A small image super-resolution model, trained from scratch.
Model: 11.2M parameters, 32-pixel images, arch unet, norm groupnorm, activation leaky_relu, widths [96, 192, 384].
Training: muon at rate 0.013, 9100 steps, batches of 128.
Data: trained on rendered rooms with furniture, 36250 training examples, 32.1 epochs.
Rows from block 9, named by matrix and row number. Rows with one number belong to one channel. Each number is 500 + 40 x the weight over its row's rms, rounded and kept within 0 to 999. All counts start at 0. Numbers have three digits each. After the name is the row's rms in percent of the matrix's.
# convs0: first 3x3 conv (model.decb.0.1.convs.0.weight, 192x192x3x3), inputs 162-167, a 3x3 kernel for each
# convs1: second 3x3 conv (model.decb.0.1.convs.1.weight, 192x192x3x3, transposed), outputs 162-167, a 3x3 kernel for each
convs0.34 093:526532528486512456404472450454459477498513500503490477456465491493463457519505529496610534482500477479487491445481485503505490487461451520527508452431445503474459
convs1.34 096:443495469459465477487539526519499488472454446508543517517533520464491474495509562486504472456470429578529466467486511519517508509517554485488443473486425514524459
convs0.35 100:525493523507457442535446472494524515494469470516518490439455436487465458543487512497467516508468474501456461491455477544512524498502516466555558436471511491476517
convs1.35 102:505483439546513485520470499515451443501458479545560522560513530490536476472465508531544476536534465574571493512526496465449461564520466518486520502482517474452508
convs0.36 102:506458477463493563431460528539519518510520525528589588517511508431455451578556505462499483468464472454483513467561524470540511536589472436526505519541496480519517
convs1.36 098:542577459528541515547553525422422488488427476423459420488437509620501573485492520543512503484420440481414509532502508556498484437467387545569493522510491468473517
convs0.37 102:521474507529446487524498530511521549532574529501468448465555477483559524478503474498484570482460522475452492447477559512427450561507478441494478531511519479440479
convs1.37 097:463492499525452512551471559572522520486527530519559516562474539634550535426461505568531500534547498445465528466408479519509472491480478511534457499588509559610566
convs0.38 093:483462447416483476472519450498558564491493549530517576566509537507464501472466541573560617536523528515495592441466459506494472457491463543516534506457471492488499
convs1.38 093:533489567466419520449483473468490524537528524507471505463466444486513518424388395500541492511519514449478441521475466447428411539491480487526513507605509475527476
convs0.39 100:591531600441460486428450385513483499531521494447383424550603514599574431579577570521503513500469445455486487518513460522487474509500518556507498495436510571527463
convs1.39 101:462467537471459499539479407422433480523511510587499485389384447515483472473469518566569537635614560549504486537554545498492554499488488485511443537531502497456439
convs0.40 096:520475489531527498554516534485494502486487445517581543456558507519454346527529471474488518439500531457473484491441445511495483498434435409389427498533529508501514
convs1.40 112:527509490488500501497539491504490506502461444548584567524554530442394431546570529525491526509497488491471442479459486569573530493516497478466479522517493503555546
convs0.41 101:464531494469473495492518527492503508598514461559528538587506478498504524490481515516499483518513482429516547480492565527547503512508532522523498510549487494538467
convs1.41 103:521495576566427537537414508495418555446441571447462517567523569562524571481492558504496414487508526537489553548491490485471518498502561452506502507487470604512469
convs0.42 107:545494465484495508464468490476451491472454522544502568537508483481484469475477442504523496480499402527437423504502497495466531541501472509532521518490517502481455
convs1.42 115:508496473486496545466542508425454463492537523572476524536540522520484407586459429449533514546549528535448487526496425486509546528496491500511532493516466465456481
convs0.43 100:541527520480491491522507494549544477550528482511457464508579530476554535510486452521519573481415477499431440479493462514484468515536487519517539458497529497439465
convs1.43 095:389514499462514535487531533527529558505540484506536515456441484520501494508491479452504503525507520500501493549485494521514486523569473537500495507574524458503508
convs0.44 104:507466511486427509521409507455548508527562522487550557467459510530439475528483482517448470532475448509428506504452471469456421595518504483462479484522516454501483
convs1.44 101:489435472541547533477490540453570435424535511480496537437521514506524506500515473523464536515501453483497490480466451483472493561483457588462488519478496522454459
convs0.45 102:495428532477387572521455487480499545490539572495554544480504542477496538450455569415398421467517533528520524483496495498554528457535487474503478506459459469468479
convs1.45 106:523573460583534481500512502497505555498457517528581571546440507550497571534542551507530523512527507521470518386462497463535548432541517494520513563527599545515529
convs0.46 105:517416516498455499421507472493491515477492518540511528516549489521598555551528492424457517514437445563509483512484512475461501413439465461548532474478496476481464
convs1.46 098:458448471523521538511484539548453497576502471554541556470498495473514507500490453465533558547505534548553536460501467457510482425482501485438491481474485547529518
convs0.47 102:476480419410462448436490466550521495467558534468441469522498479485466460524528601561522522567559494481461469477471477510532531531540521526450421514490523466471490
convs1.47 112:417412459505485519430385436502511481437483466481507481507528514499498501530495488465443446501489479555597531514513490569504514474487493471409449479447462581566564
convs0.48 100:510546491518500513554462472488496484495499415443497492485426458515455533508482515463492510510482500506504527465483521475444469518470443524493475522469452513476465
convs1.48 092:511451408518423432498512540477526530535508481553485501550535535479494578556527503526533449482487474542499421516504508521506508504503534549544562566525509481494483
convs0.49 100:582465483572556554464486535563598496530472448526539557525528459549554469528540505507580527455503474423473496472442515553515538480500492514476526528501506482477477
convs1.49 103:517541526482512457422487459514480472460432418478525467464479528506510509506431453530608575496537549528521501494530461454499543423461490524548511447496474484519513
convs0.50 097:524508509532557555465414472453554545490517443487480480565485550496558554546478438518574573433490479439480491521493526553514499530530496514550493491502485492482528
convs1.50 094:491477517491496448537520436531488471569568558440504486505491460494495462509555518545582565535493488608499527521511510575533510535447545512544521489464481472458485
convs0.51 103:468490528482515543479456583543582588467537538493509497566488466544454469530461458497449569566478528555465441505515543458474481485490509495552503494534459527496509
convs1.51 101:389497485425517468566475518514466501517465568467416538454546525429462451462484544544488505503452474531445497451502518434431534477513497574505531487462468436487488
convs0.52 103:462443535491478523597413444543558550494492505555431484481518576433501493457530534539483468514471494437448438470547465470459403551495511537511482536578495528552516
convs1.52 106:579559552513486519540450525493506510468511525505502506505516452547477464528485554553488491469508516450476547540470516587512496488516491479459451485547534606561510
convs0.53 097:487483473426434453459435453547554561427493529492432515573495530453442568482507593504516526518538446467493473518488401557533481471527500456472451517542504501542501
convs1.53 106:478472495430494488451584566505420488510419427514498501504504513571536499496532536515530556537543523587531497526472507495482509561464467475516512455508515468496503
convs0.54 102:455440436482471447515551560539512522515532507441475492515568555534535490605517446518483405506550536450532515516491477583536499547469488521501467486439494504465495
convs1.54 094:494484504479555507485501476546522534567516512492463456423450483510520480520513454495527441490515508514472463541505442552552503471462441447504512522534487573558499
convs0.55 106:462451415538510491562489489491484444499543547565620527480464476443545503509486479495498528456449496464497487486446452520477464484498478475455488537502424517535521
convs1.55 120:465529563474513501489526504458514507500511536448421413481505489432445477507506458421429454520513508488442392506479506512460508537513474536567552476508529510437416
convs0.56 099:516497585491495509481473455515516504502456424516511454570548503564519506518584544444476508515541567512522585524550505480487464472481512536493499507497500490507506
convs1.56 091:568534465537588527432498475519480477494505488549501526513446449470479529468487482546434513557463521554523559469489531528496495528491505619541456530502468529529486
convs0.57 095:513620577491547578501401572552522459489497474435442479543533522506498491485465484477454506513490537472479503492530523448551565481507549536467542520498531495526501
convs1.57 082:504467473479487497486443473554515457501473475481495530507539495523510525498538561544511502522558509502509475457507489508524492500511482531486487495474479441467473
convs0.58 100:579574430467553429508495461447499508484493518536488492470558557478569496520503431486526519480506437554502512533463474460452472456455461499466488446477480438428448
convs1.58 099:514491467455417487491446482502561582454558569521493510493465496494485560515501489519485498540480479464431472498523531512519491482504484446486513494554493543548492
convs0.59 099:583502494466439391458405386513536500442505500422551503480495529451569570483507474501494548520491546552518474466463489499457454494482471454477448515510495505535509
convs1.59 091:481484442537584500556607561504541528534515562566532550510504530442432469430458508464512528524510533459489471540539546452503492471496528542453398437516474420432463
convs0.60 101:520495522441454455435507495521493496484504502572512489609526487630595507548537530491486467508507592525574597530491490447481535481470513507463483528519540502540501
convs1.60 100:497456540476469520516476540450484520474457524496480460454497569463505544559537525404465510464545539436536491516464507560499563598588568522525541489441491499517515
convs0.61 101:456461478482495487538502578542520505521475473472476449478538543469442457409524513536539509569520507601556519429438447516499561495472556507483498555513471516526456
convs1.61 100:465442503497483482474507482559503538519482438546589511540458532514495477467469485487503471471495457517513526483434501482487463482495430457468546505429466443506502
convs0.62 093:482500506559613544455453483545503477504496459498491470505525500536534538517496472450501530480462425483456424448468544534542528487431469551547560470496495488476454
convs1.62 102:489449510468434491504444479534511467497503528531487521449385466550546581613602558519538503556557485468534550446499463475509528494473455421467413470598504489537477
convs0.63 100:445479478490447456520518496503570611446451449523423460528533521493480471412486555494524469458456476479475473474540568460465501473485528546523525536474448478515505
convs1.63 093:481466491522509482520522495504452508527510454498486470490439488462460541464513571524539538449460487481445514537514494457481524439494493570564560512501500531539487
convs0.64 099:478462562474457518476475454559563523491496499463448481457514444518514581513519525517533526444401411449463460498485498557546559509474480488503493526512522517489513
convs1.64 101:415473409425472460506506554560536486517530513435515513498504527595582540495444424486531515490512531527528491498473442524506541521500479485487473510481411443455497
convs0.65 104:547489491497450524498465493494500480472535483458510441404489496539551491500546504526553556504469462539555456471488464523517519481482490519530518466482529506517529
convs1.65 094:456501524451481506481502478502526511442424440544551520538506484500499514517575505483477478548506526508466507530532588485454539461463492531493511553525540485445471
convs0.66 103:527489487475457435523534479490513482447460434489484459509537532504561499484437465516489512465452460497486478505518508460475510515483471506479483460431442549522505
convs1.66 110:484521512465485457502504496605552559467483474475538531469447499458474458544488544485451480447493476537545505471453406493474478474481479478447454509489479552486546
convs0.67 103:462462481483501556514461546462545541497533551460484491383483471451522477494546524552596505421500487467493461508492486446456447467446496527510507573551476439467438
convs1.67 114:439490469495507464457525527471513493499466424469494439428499554541530518527494501492474486486442456529522485497469427440445439492499461506536498477488490471437496
convs0.68 095:541511441618583528547475425591520473550532490465451509521543501553482449500525526490519457515524507521509546491508463485476462441430455469530557459489503502519502
convs1.68 099:479528486540630544467524483564539540504474469505484479545496471494557541483464475504559525466546499475503515412449444539542485502469407532486475508467463533523513
convs0.69 098:434554542467613548416515572442491489504514564470503548422597615561549470562538504474546486417536511482471485503496483508571532531511463489432496519483463492482458
convs1.69 101:550450449474501517506604524549461524426395493482531543475473495552511508576604485536528527488499530495490491505495527512582543489483527465531555437475432513476424
convs0.70 091:452472498484488499387497433516485530459501522485484517500480494472499520423480502504512527465490550492515506523468449514530516529479442453398439447470483432441467
convs1.70 105:496489502539486500548507531513569537502546522432524510486534491495502558466494541520497461499524461482507471540531555520537503555547507549440513499374465554420495
convs0.71 101:535642557488555451402420391448499494540498494478448480487519468469448465533452463396423374525523490487479452449464417491470528507512544531575554559550506508524495
convs1.71 098:508521479499543522446440391513536470489542494420500537544533557521468468560535597546502591594532549564543550524593571482512505486491448482519546495490475509486546
convs0.72 103:465444450531506463489494486490496470464490467455542450520530490481541535529534451477545463462454453501468509438479482558501433652596575494499515515488458520500470
convs1.72 098:508554526532550498466482475507508545495490480478544525503511492558543582492525516489490451486438466447441446412345374525498476503483494555524465488476443497487563
convs0.73 093:493536529535601559528517467551563519508548538509513533514461431518470428475508500500495450502493457491449424497465483515434493594485538509488453558515483519439377
convs1.73 096:507505546528527559493491467564544497498518488434460507478495496480469525493506503442482494511514528497552515511523604514523481494489486490445464548525447537547532
convs0.74 102:421463507464417451531483489493518527416451426432465391489557519509532528478445494510548544492546496513529546498510481491501511507501465512546530455507496460530552
convs1.74 104:463478486526573544439473471491500537492565518459562525537512528452405447421432467536559495517520501514516541457485464529552559436428472493463526450488507527482520
convs0.75 103:521552601487489559503459501514542479467467444556570631454415454426532553481490510503484473499505502492477478437448483455475510474483517558568483493492468513486498
convs1.75 098:427517521443493568550518521424464491515491485536546457477450524591587512453493452516471445451434492516484464531519609476481566534484570466527546497566563567504532
convs0.76 094:541567535564619598576563475496536534460475487504505471488517504568528521542536548496490487508497496492475519524518453522539502496476427501482456489517469547561511
convs1.76 090:514533530587596619536491537508513480510498545510478531468471477520498539478474512507499429417482462461499535437533565500532513530487466567507459475435432512479466
convs0.77 104:475559472480510436588511477458453509505496515451435444471464469542521416441492553490484506497512571459519583494503514586529520520502463507491506466516500469481496
convs1.77 101:575533580552502539522512540531510538492498525536459515508561566461483511560520492499504436511439375488504508506460438578428477502486520518490499583480436516489473
convs0.78 101:468529478526507416441409462477476517494424545447402528449533477486519468470496479451413476567555579502479494557523524491515474479483450476450531526446507571557511
convs1.78 092:452412501464478497514523508567497515560524494518552500461431517515489521490534510422503440465531502558475516434493475463575507451510548454446401590487507478511578
convs0.79 097:486479547494478521442480563532492496468450486522547546529505502522510527469456475486480482496503523546476493537560556536489539483523506510557466465497489416438432
convs1.79 092:566541497522460524468489498515486576461398504459408474491498469476485532510497495487497501444448505487455507459498488538613544517618591552500472522544492503517497
convs0.80 102:453625572472539507558504459571510433481441424496515528493535472497547534506521513482517474490497424524590538545547552500452512478477497481446486556563545492524523
convs1.80 097:491475454534560497465521528500503550485421454486530473545479500476470483539556543507492522505532572510526559549528513475431444533494475514493508509496497531503562
convs0.81 099:438447486423435510534512640493522475511504475443417444508530492511429392503518480475516574526532500560567571448499505458494512539517490504461483466469536477481525
convs1.81 097:489560492514553478461496496490452430475567545440494480484489523452473448533501526513489582521503563461473509406496486530559495475570547513458505488494512463459494
convs0.82 100:418537613456508575484466531509522496507461526487472460517469469487507565460523535514500482456507544483497521530547517501492505441467484547528518476462479479490473
convs1.82 102:465486538486532534428510512592539534521489478422428450506491535452470506489502508541556508513491521404409440468463475452466479521493554565533575533518617444423511
convs0.83 102:546525489622486472474434488489491496492485437560532499476524522535570538482478452452439505557514499545488487514471507495536501520507492537496529466502530484587548
convs1.83 090:523568587482480509471499553492500534521485525539492494495561484435533521373516500448514550488494487483520541495484516521462456522482527523527562555476519495494506
convs0.84 097:489471539501517570531508545460533500511564543472487459460509482514478473514525538476488447544520455471533461480505526480497487501518544444491507526520501487487459
convs1.84 095:439553495529537487521530508403396479466428471504483465535454494535511507482501558478439507384441464481449484531540538549564519486508532516498504470492544520474523
convs0.85 099:507510515427476469501518524514540484469448483524513510481468506535501488464453487526536576425481541409486535516490481431495472448487507494496477499534528506485453
convs1.85 098:462512472484548555436462442460428510514520562465449496532487495516471476492448469473471508500425504510501517494492503472506512517507558497524480502533520486486454
convs0.86 099:475446430464571460481609451442463489474436503512436486417482484471524555477483469481389469551441503499480456457527482421510464451468504443485458488564531500509534
convs1.86 097:530524519525505509567487517552521567552515552469528586519478542539460500489421477453542511444507506474479436486479447534518484520563488532487493554537509489553544